config.toml
model = "image classifier"
dataset = "rendered landscapes of hills, water and sky"
train_examples = 145000
image_size = 32
crop_scale_min = 1
horizontal_flip = true
translate = 0.12
rotation_deg = 5
targets = ["light", "water"]
num_classes = [4, 2]
arch = "vit"
norm = "rmsnorm"
norm_position = "pre"
activation = "relu"
mlp_ratio = 2
head_dim = 32
fused_qkv = false
bias = "qkv"
qk_norm = false
parallel_block = false
inner_norm = false
moe = "top_k"
num_experts = 8
moe_every = 2
expert_mlp_ratio = 0.25
experts_per_token = 2
shared_expert = false
patch_size = [4, 4]
conv_stem = true
layers = 16
width = 160
positions = "learned"
pooling = "mean"
label_smoothing = 0.1
loss = "cross_entropy"
head_dropout = 0.1
residual_init = "none"
optimizer = "soap"
beta2 = 0.99
lr = 0.002
beta1 = 0.95
shampoo_beta = 0.99
eps = 1e-08
precondition_frequency = 32
max_precond_dim = 512
one_sided = false
adamw_lr_other_params = 0.0016
grad_clip = 5.0
ema_decay = 0.995
steps = 13200
batch_size = 128
epochs = 11.7
lr_schedule = "wsd_sqrt"
decay_fraction = 0.3
final_lr_fraction = 0
warmup_steps = 660
weight_decay = 0.1
adamw_weight_decay_other_params = 0.05
Rows from block 8 of a small image classifier, named by matrix and row number. Rows with one number belong to one neuron. Each number is 500 + 40 x the weight over its row's rms, rounded and kept within 0 to 999. All counts start at 0. Numbers have three digits each.
After each neuron's rows are labels from the 100 images, of 14976, where the neuron reaches its highest value: "top examples" is what is common among them. Only what is clearly more common there than usual is listed. The data: rendered landscapes of hills, water and sky. In brackets: how many of the 100.
# fc1: MLP up (model.blocks.8.mlp.fc1.weight, 320x160), inputs 0-39
# fc2: MLP down (model.blocks.8.mlp.fc2.weight, 160x320, transposed), outputs 0-39

fc1.104:483519502539506511533497495498477566430552430500475501524456519515561520486532476473465510508537535539550456599531528512
fc2.104:500514552467499509490555475529504474552566538470500501558532521537464528512529533522541445483454506357517575517462491440
top examples: sunset (99); sun or moon in view (32)

fc1.311:504440510542462544517541558534533546513432472422410486425479592471488521523464531549537503549472503580492444507506556517
fc2.311:493522485496439491528501500490477545498518531501549463505466516572496450493576378519482474468441522393516590578497508446
top examples: water: dry (99); noon (59)

fc1.113:536476567564422473550514471402531459498488514424506454497505554466519470523518471483536512458545548507534442526478531417
fc2.113:465547470464582473455517551548492471473453465517452569513524539528494515540493469554480470475443452466474471563487530462
top examples: overcast (100); clouds (99); water: dry (99); purple alien crags (65)

fc1.244:506563509447506561464457497539506436437587462511519537468523544453547494511518484511552496407552505527502424527466437546
fc2.244:444509509520502466515554462564541507509502573456517474497467487461471607504576512549454496514456632384532587483487526503
top examples: sunset (100); water (100); sun or moon in view (34)

fc1.65:517444492574550508525464526451526530473575487492510490499457457504470528516668582469548488529451583465519533483474550478
fc2.65:500574490550510476527545465485472496564496547503523507519532474525482455468420490494537535492426452521471491530399496484
top examples: night (98); sun or moon in view (46); purple alien crags (35); land: snowy peaks (34)

fc1.249:571454505478524477498431533585448484471453449564510565493494547471498404532547526498513465546424494480499550509534468509
fc2.249:485528506488504508458472453434561542445546497471485395504472552466459492449490504540550491473547545363453514537526471494
top examples: water (100); clouds (96); night (85)

fc1.269:565480440578467573469509478590571516519498542520513489544521512558522478580442503500426426418457478555542507540523470549
fc2.269:487463550526555460513515558433517457517503507565535538534457490495536541460545546461525512522508503584526549500483511537
top examples: night (100); water (100); desert dunes (50)

fc1.145:505453487575553437487494518535508508429550516490472465476494500512470525506489537464439449488484464508534469452426527488
fc2.145:541600474473543524439544495535499581504536537513537558514478485477517437506587502504482550509476505537496484487381500550
top examples: night (100)

fc1.289:438488467478533492467508487555524550387510528498491496427438535506493421436512509583511524454521582482559505490471495474
fc2.289:518452580451454489543476467490442484520453494585510498484536559494480535506549516491417559478557466467555507511463507581
top examples: night (100); water: dry (99); snowy peaks (35)

fc1.152:480585468522520449397520529477528448468474487516520459512441498515491438519556489483488415513517523512503469442521528538
fc2.152:542490544469531561503551502501475553462503549538507497507460458443487462524543509535481471498458464480469449493426461541
top examples: overcast (100); water (99); clouds (99)

fc1.92:505524508536518514587521483538493476431472577454516491505468506541556447497509487527483429457513493522529480592503541470
fc2.92:446495502472521465360525507501523515482491486471559544488561522454494545455519569505498499554503528487500497519510481537
top examples: clouds (98); water: dry (98); overcast (96); snowy peaks (40)

fc1.291:525518446505528526466477462589530497445454449495541558516525487503443525422507558479508479457412513402472516516459457520
fc2.291:433461512498412479542519537406549486554515487473499472576452495471502479556492460491481526574548427471539534469564569474
top examples: overcast (98); water (90); purple alien crags (60)

fc1.144:430522464463538483425455617488522469456475470438462546499500523538526422524507496538515406530502480551525519504511492508
fc2.144:563462507529430534537568455548516541491529514535569465457517451423466556505463524501541519500533550447506544531484526510
top examples: overcast (100); water (100); clouds (100)

fc1.47:524536474515475505505494497559521523492525529518458523507415530531435514599460409531423509516513495578508484514509513528
fc2.47:576472588538524541541525427508478435476494531470530497495493579511553426449499461484444460569526467478493579525615506405
top examples: water: dry (94); noon (67)

fc1.21:430480516487480502552546393519519462505548492435571495546468500506489489547501511434503481461549546557487595523497496547
fc2.21:495508465513456523388520604461498469474432536520511449497565553486508556513438573574562542523490462553461460455534554495
top examples: clouds (93); noon (56); snowy peaks (37)

fc1.38:493496532525525515477507433608527534580508506492463494447457493492539501521576530510451462442477465460522469519496550549
fc2.38:513545433493523461456550545405461460515487488487593502513526481512492434485422510550554518485501535488455520510403482478
top examples: night (100); desert dunes (33)

fc1.213:551518455492552542510444515562531483454506356512552493524510555554518461482454513474483526477495586492509489544475489568
fc2.213:464477620497463466499531487496510489518466597458523470496523471451491598481531491514534487530445498484560537437537499427
top examples: overcast (99); water (98); purple alien crags (88)

fc1.193:533536549599524459474530500531546544503526449447479517510519510507424517542511478476449511483513550448502487507500537528
fc2.193:504557469528498539481479479461529464554529540473481536520531481505490475475488443467522543522477471491525462526439552458
top examples: night (100); water: dry (89)

fc1.44:494580477372517531534502520503493507503555427505537574483494504491567422583518517516557437502542508516484518457428455486
fc2.44:463393549609491446564486496438496491476481519474470473469506530494507604492474483519443550452515519451562537489573489508
top examples: sunset (100); water (100); sun or moon in view (32)

fc1.27:481485492556526488496503472474492522587560466498557515461464492493485535624508494492495573533445507504461566490514486513
fc2.27:497512574475504453490495539497512506498504482456455545576486485519517455387507523473488500461448520526562401499480566488
top examples: sun or moon in view (67); sunset (53); snowy peaks (39)

fc1.124:464561448453451480433528455495492514459467536518477536586504507503534509470553595494564459554458495492470516448551428441
fc2.124:465476543516539499523513509589482553479537487543486486484423499468487463504471439489427483426493523575470476465495501556
top examples: clouds (95); overcast (94); water (81)

fc1.141:472472563491535524481519490535501481593526565482501483418490509476500490495561487487537536529450522552546446474412460504
fc2.141:506563456496499477480510499498496556489514530502471538541474511488513446504542501470477534513435436496465446532460532491
top examples: night (100); water (92); sun or moon in view (31)

fc1.271:468472511524519544456431470554485505522545475461457448522497533458508505468563562511499499446561465540462575502473491485
fc2.271:550467490493475510558541550473442468525468456472453526428558421519539504548442507551494496502518506507532425546497503482
top examples: water (99); overcast (78); purple alien crags (75)

fc1.312:545537512522508514484471509547457461475536481506433483471501535493463494553483546484477477459410470486508516519475512402
fc2.312:496528431482486404619505554508548527525526550510537499544527545447481467491506435486440470479459493492503434594494491476
top examples: sun or moon in view (66); snowy peaks (35)

fc1.127:541500449510454540532540431520478534514496515540524460479509502511540465474535481472489444462472455606511417581436487485
fc2.127:444541539481440492483471511510496492522454520528527545452472457495545575502542544509504578506484509441553519508521497522
top examples: clouds (94); overcast (85); snowy peaks (50)

fc1.3:535479541485429437464465508512551497450509504594436458498441558447474486494605545468477459538467414508544461572424520531
fc2.3:539600479536562491497541488570482511487583483490543525503493539508496442522530505527505518490395504547415512481421457513
top examples: night (100); water (84); sun or moon in view (35)

fc1.278:445471510551477561484538492485555452552560519476487502537515513513472549534496476450531559531469542541485471523421452490
fc2.278:513598509484548441504462525495496582449476575548536527458452504472549464533571551552475450491437519557480533472453534524
top examples: night (100); water (99)

fc1.132:530600550525526539498493397471542434474462540490494477453485468507503471472498488515507481465490506587517537506468510502
fc2.132:443416493428441460446550482465521525488482488543514559533519505522483454528516472460490472518527505377497465487505505574
top examples: night (100); water: dry (95)

fc1.129:573538499478487541512477473466506457481544575475506503486600529479448503497478521530432461494450518547563559506422516527
fc2.129:513479483536476500561517513483462494530431494514583483528450509554543529443476461474485536480470513420490536502517504424
top examples: sun or moon in view (92); water: dry (86); night (85)

fc1.243:503521555534510422540482474529513391514495503484552525590538518540477490485493495532509441484507498443513546496515462532
fc2.243:515567496519540476392495523460470453451491505536443491429495506499494454560493459510480532517500473513462503499450563515
top examples: overcast (100); clouds (98); snowy peaks (45)

fc1.188:516475456471509493417546570512514485514471485501472488504540522457477495534512544523465527516460447499586438534548536474
fc2.188:442467514463430443579437430551493447457544477469489473548415503516514518485489426498541521514515521526425572464480425566
top examples: water: dry (99); noon (73); purple alien crags (53)

fc1.175:483500463477500469494484410431397547485547485465464504466584443486439538524491507474502511505430522475510499504410520484
fc2.175:555479509614449548560479589551518502559472504490464459496439473562553548502475491490507534538514545428532479484459492397
top examples: water: dry (98); night (92); terraced slopes (35); sun or moon in view (27)

fc1.24:461557528506512523478453509472459487467544597492537506441508574541501522504532525485524471505453490494530508527541509448
fc2.24:502460481476521486448550516501513520430517508488510538576484460530522501498527594476527566514607522451490485480448509528
top examples: overcast (100); water (100); clouds (100); land: purple alien crags (34)

fc1.237:491525474545443490511522450485469509546450526538529468500391550534491522512489489504543514487512458465538538500416575532
fc2.237:473535508434546539432530531447497514472533547449499518519563475430501478577537558471495559504494529471452479523451535483
top examples: overcast (100); water: dry (96); clouds (95); desert dunes (34)

fc1.149:481483462576487487450521473472479472478521521447574442450439508558463536487532557494463461526566402493553542546500529465
fc2.149:490625495470510525423546438510565502455507508463480543563500537440510472560539561574543517537485542548482420518441545562
top examples: overcast (100); clouds (100); water (99); land: green hills (38)

fc1.209:466525504498469567485569495496469532421562435533528469502546485500484528489495524502453514482527550566478471596420483493
fc2.209:534520524539505457510510442549533470519517556514525472539488487526476490461483625526542479519451510409519508435514504492
top examples: sunset (100); water: dry (95); sun or moon in view (39)

fc1.263:533550549457431489539502453448487514441464505493513472512460539526471457526476545488451476534523516562538547541438498540
fc2.263:467506411518541482406488513489478428529480495454512495512563502504573525517468551536526518461475458467488376520497556504
top examples: overcast (100); clouds (98); purple alien crags (78)

fc1.307:548390507493542540431470514497489457493534487480536426561441465482458510496522536469552536501485474478493508499452474530
fc2.307:444492533521468499607509496447500512523425535524522531498477539517491487496498479507482460471500448516515511546504514493
top examples: water (100); sunset (84); purple alien crags (39)

fc1.190:399487528498538489435558514518448520425536517466532525462585442532472520581540506502482487495505466509492505523497563552
fc2.190:552471509547459509604464492452463516544374508456510485510412518540472547510560460499475521483481487608542511480499433447
top examples: purple alien crags (100); overcast (100); water (95)

fc1.72:497536506450480503464434511513481513506515422495445574555530487472422490614527512446482476478492501525468471555501515540
fc2.72:460451464522476482468485517485461478517487516493499453427474491515543484389412453534477493522478512412543558506520481490
top examples: night (100); water (99)

fc1.134:391502581479467493544552439543482509445466497488540491490573461498482473478525441511492490485475530469476462574476537482
fc2.134:557469482512543530521507552513543455550539433476494496524404533614509516499461544538449531524567509455502508503530497490
top examples: water: dry (98); sunset (65); purple alien crags (37); land: snowy peaks (35)

fc1.161:581449445489443427450424485501516546544514558471492488469397528541511515563454451512553379419462510551588464536456483504
fc2.161:463509550536479536528510465511546532436478527511483527533485454442460533452534470556431526517449529460472511522509474508
top examples: water: dry (100); noon (68); dark volcanic rock (35)

fc1.238:529500454527467484388566508506519501484526542536587419498485501489503463510525486505464561504474475500515467486461549491
fc2.238:521566470454570470537501504469504555504477473484539603521606560471542567494468509539503476476528517486501557572523466485
top examples: noon (92); desert dunes (36)

fc1.116:420449531487449478481479519455491469532565503481520544450521592471525453448453495412538470539562559592468477507533468560
fc2.116:508511500567527559575557489488523518502491450494504486488414415546523546471528498494514517502499449419520563533615450540
top examples: sunset (100); water: dry (99); snowy peaks (32); sun or moon in view (30)

fc1.32:478439447461499442570492522458489513534557474471496533471458539492521556508445416525525517460424490503504585525503470504
fc2.32:446550454441510437414500490434466567446459510522495603499570531418465474514521469489501447470480485481498421548546501548
top examples: sunset (100); water: dry (97); snowy peaks (44); sun or moon in view (43)

fc1.194:510560486464505530496534459560445470455517473522498443453488511469515488529536449482532460500512501496514447451491524516
fc2.194:457464529526478454515504531483532537503513539466472592565513510483437473570489451513460516501433495496534491566441472505
top examples: noon (100); water (98); desert dunes (36)

fc1.13:450519469500403446471531443516505504438495509495495481454447467459529530511527504497538498502471526555552512472458485506
fc2.13:512484555565580537535494515539501506514481477512551443530477555559530495482561529456528476505558509497459452465496457480
top examples: overcast (100); clouds (99); desert dunes (33)

fc1.125:562489578537515487468485520470533414494566461454534426454438517498514559472469507475445526487429455576509515535413466551
fc2.125:480559484472510468464535527531514503489538508540466570516492496473537424508566530509521448506505503532438435496459484546
top examples: night (100); water (74); sun or moon in view (31)

fc1.121:430530507528493503495511548509523505469537581502442450438510533564441436512496572529466480512480473551486540524486515442
fc2.121:565390546516476505522454451545483521521490491472513491556463501511596499507468440452507513552500512568467474467421472548
top examples: night (100); water (100)

fc1.202:536489477448512513598461466447508564517470483500434494484487573489476523483506446504477563494465483463543548559497502540
fc2.202:401562447446521438405505471548486548443549519490531585453555516460467485524527500529519491521493497529459423508522533539
top examples: sunset (100); water: dry (97); sun or moon in view (51)

fc1.301:522504578414468471519475536442512495557535487545531553464533557472518413473510487535492415490475502540549513568430508532
fc2.301:458476506546528474445586463516425517403426453455527543542483484543470477564462562429481514445452511413517475509439568500
top examples: night (100); sun or moon in view (48); desert dunes (36)

fc1.105:475528532494519522415542542483554484489467626484507542464502472476512493479571576508404492533530512465487462521513450475
fc2.105:428456520465457470599500474510480510514499407498597495505435442506506507508529507528561502474563417470572514484477477477
top examples: overcast (100); clouds (95); snowy peaks (42)

fc1.151:529523494491516458458477482511524510481447443466477472523469544420438499483531537452515467527503495546582592564453547459
fc2.151:453490456579458557538522479448456498519586524512493558440479418518555449480498468525520498469460531445436526478483440487
top examples: water: dry (89); overcast (72); fog (59); desert dunes (48)

fc1.310:412458504504478485499548409480473479535466528501453487455446532469480527540502467436526445457485553529481479500538568530
fc2.310:597560538490517546442475554438554471461539429475482487562542544546528458475482476487517525526548492480434540520549486548
top examples: clouds (100); water: dry (94); noon (79)

fc1.18:502475470519488464478471447521488513439509499488467508397591499512554490483495514542536519494475437515524522485462533548
fc2.18:522538484518500554471569455454512446515525473492504480510394555464484466516489445499566474490477549431466478442525516536
top examples: water: dry (96); purple alien crags (61); night (51); light: overcast (49)

fc1.40:494469485505560459501503415481533485495493466495534518491538417536513437518496523513413450562501511531443532545542534598
fc2.40:489507496520481502386529559531513487472502460474499481531521548490494499546528456509505583442490478429567409533472506494
top examples: snowy peaks (85); overcast (62)

fc1.28:550486461481473450523546487476484524457485615421470497515478552490453446443474498474438498480438523450502596547502506501
fc2.28:470466473508459485428505571488486530513497463521467448472400504478546577547503409494482439525524461460471486485544548540
top examples: water: dry (100); sunset (97); snowy peaks (47); sun or moon in view (25)

fc1.184:444527545567510534573423516551426499499444528466455456502515511486501478575534449468448512451492487484519496543492488533
fc2.184:528467497515517492518518484456517537513496512506456499500420532565553552441497499512555476467466471600524495464427512458
top examples: purple alien crags (100); overcast (100); water (99)

fc1.236:530467488542588491556493457487497457476510492500505441461483535573536388481455570449380474528389530600477585430499564523
fc2.236:499501496539446463411521531465458504454526444497462524489490496468521500525468471561592451421555476506486495524392440529
top examples: sunset (92); snowy peaks (40); purple alien crags (34)

fc1.216:407455475488492534467400503515597429518534503550476485509505500558509546496459550510572490479488471485469483493461475530
fc2.216:488568464477584415500569491569467560441512471499541500460551458430510553449581488525552476509516516548456519528479469516
top examples: night (94); water (88); snowy peaks (43)

fc1.6:506537456480499507515555490509449553499569511423503477578505532484517493474492554540469487521515635531575572502434544539
fc2.6:554449581591478515563485504485502533463493543563475467446492520508507456537573492459499443453442367494486458495524481424
top examples: purple alien crags (55); sun or moon in view (30)

fc1.195:465502439527444437414538481467463509479473531477489508496510480452479446517530541527479523558571459515475533513462497487
fc2.195:538426562551513472617479453528538449555455513520455525495417494494534554489519431468510512459509495523531524485510490480
top examples: water: dry (100); overcast (99); clouds (98)

fc1.248:490472494454550530419509537601468541499508454610475507453506533527515404567581525532469487484518485612526507485538573499
fc2.248:511440540515442458556544474473516412526519504516471478538431482464485580531482457503448536526509500499553552526587462541
top examples: snowy peaks (58); sunset (54); purple alien crags (32)

fc1.256:502514513552493416526461477532474541468507461596506505549561514469436461570566488516488513545553511527552437443452494548
fc2.256:503548502530483456462554493541472472490495513416506505484456467468508476438540524454460537441454486496479507493365589472
top examples: night (100); water: dry (98); fog (83)

fc1.171:509589455488487535500483519470586525487530603544556518515546409531552492480470508466465524447450527526504516489477492510
fc2.171:505501459466530460409552505500444463500443478523467529541551542491471492512559466491478474502460521585494431451558529486
top examples: noon (100)

fc1.61:475516532412466563458512525520445463470428517466579522487526486532526523491513521483435547542490564507517473543492509530
fc2.61:464472495530511445569471475518515467501575501501497404449464513505482523505492465521514510489544466475460470446520517543
top examples: sunset (98); water: dry (92); purple alien crags (79)

fc1.196:402582531493500545451523513513488495422500554444452453513537503504500513507490506516486508517478480525573363557515583546
fc2.196:552394572459470458548449491531524609527476460546497434432441510532542484541484457499493504473527492422434572461462473495
top examples: clouds (100); sunset (84); water: dry (84)

fc1.23:415496486580531497465480586527507500524498507416551486460535439477514504573496444452468527490567577495471492483494560435
fc2.23:496488510492451536444528410559510505549460485551473475540435525558428469422535561525566524497394477438498486459405583524
top examples: sunset (98); water (90)

fc1.300:559547519514530542453540502529549476553455496472514491492434591506487484468484438545562466514578487489549500562473578509
fc2.300:448427502476399502494475487507546505466567473479486410478494452492469510517501509529430460503489471461495470497607451473
top examples: water: dry (100); clouds (94); overcast (86); snowy peaks (74)

fc1.43:452521480471467497564552506501458493520475485444490546522513503520517473458424478504461460491492487481578533499510533502
fc2.43:579496489525525498473471561473491509478485463495506435440500545492425544546533479479519542475401555526458467416477492474
top examples: sunset (78); water (72); snowy peaks (44)

fc1.160:476469503531537490465515550543515484514435543448527523557520524489491489572406517539506435514510473489554450537443482515
fc2.160:461563447470482557467494463527516500485494441537461466482530485521490556479558531477498580504523479490452500491487472446
top examples: clouds (99); overcast (94); water (92); land: purple alien crags (32)

fc1.126:468579489505442521490553540521419513528472488443514476504465546510503513534563516438561495518448444491593546599476555394
fc2.126:468499439532507498491510477465501501479502551496487473511486508501514481499385474497472473511512570610454512488509500527
top examples: purple alien crags (100); overcast (99); water (99)

fc1.29:548606557489467481496545481436499497385489469522487539465497479499523489556492516477535550497508511491449517454463577456
fc2.29:486370465506488473588438549503496457525563526513490545501474487571497525537487476504454497496489549422526427600442474559
top examples: night (100); water: dry (97); red mesas (54)

fc1.298:499518483474540595453502485546476425539523516554512519474465531564463554570594536559432590524440535560513526483547544503
fc2.298:548380492573474437534473487466547500529553439522458445489499473470471469513438509460534428489523478415496519530537545541
top examples: sunset (98); water: dry (86); purple alien crags (69)

fc1.162:431568408465463463533534446526450487499447533473482518441541538489458492482438502516500518508467560484539556550514538520
fc2.162:577498525547520514479534485484491491513535522536539465492557481488523516600476519553596463456518466573444492507570494478
top examples: purple alien crags (77); overcast (77); water (76)

fc1.242:512546559548503540429490466462457466449481605495545491422446511468520478519520524468499451496491489540553518509527486451
fc2.242:423488466503484531420554493472483512503495480455534520572537491524512529511588544506489556574550481488480441481486517550
top examples: overcast (100); snowy peaks (51)

fc1.167:493496525527462524406594480454463499568488551527508483496474542572463414512539451488436479463522463441574479500494552559
fc2.167:434510465459539522546503487539499528530483503530554520500526445519521556454422542490555535469461557516529547480463444526
top examples: overcast (100); purple alien crags (94); water (90)

fc1.41:471505453473515464500546503465451507470540559506506510474521578507459537475512513500474451469475552457611474493459524453
fc2.41:493521488613499484488487503477511497574430492487511425506524493428512549536494510449495480553603448576451529496591495532
top examples: water: dry (100); noon (99); clouds (97)

fc1.277:530480470528533478461529518446502492554552478486452571492542433493462540473600531473558542518494617510506541482471543467
fc2.277:488504428544453547515495500491463484528509516489527461514484467585489426564543472503437498482501445458508518427473516491
top examples: night (100); water: dry (95); snowy peaks (38)

fc1.260:522477505517364526535502498519479525500497434481496496459529540525550503503509533538446539571475455522528527503419544528
fc2.260:483524449471580442467480521482538466456504577516473456540453499470503479573499478431467547491484519443477468491510471529
top examples: night (95); water: dry (87)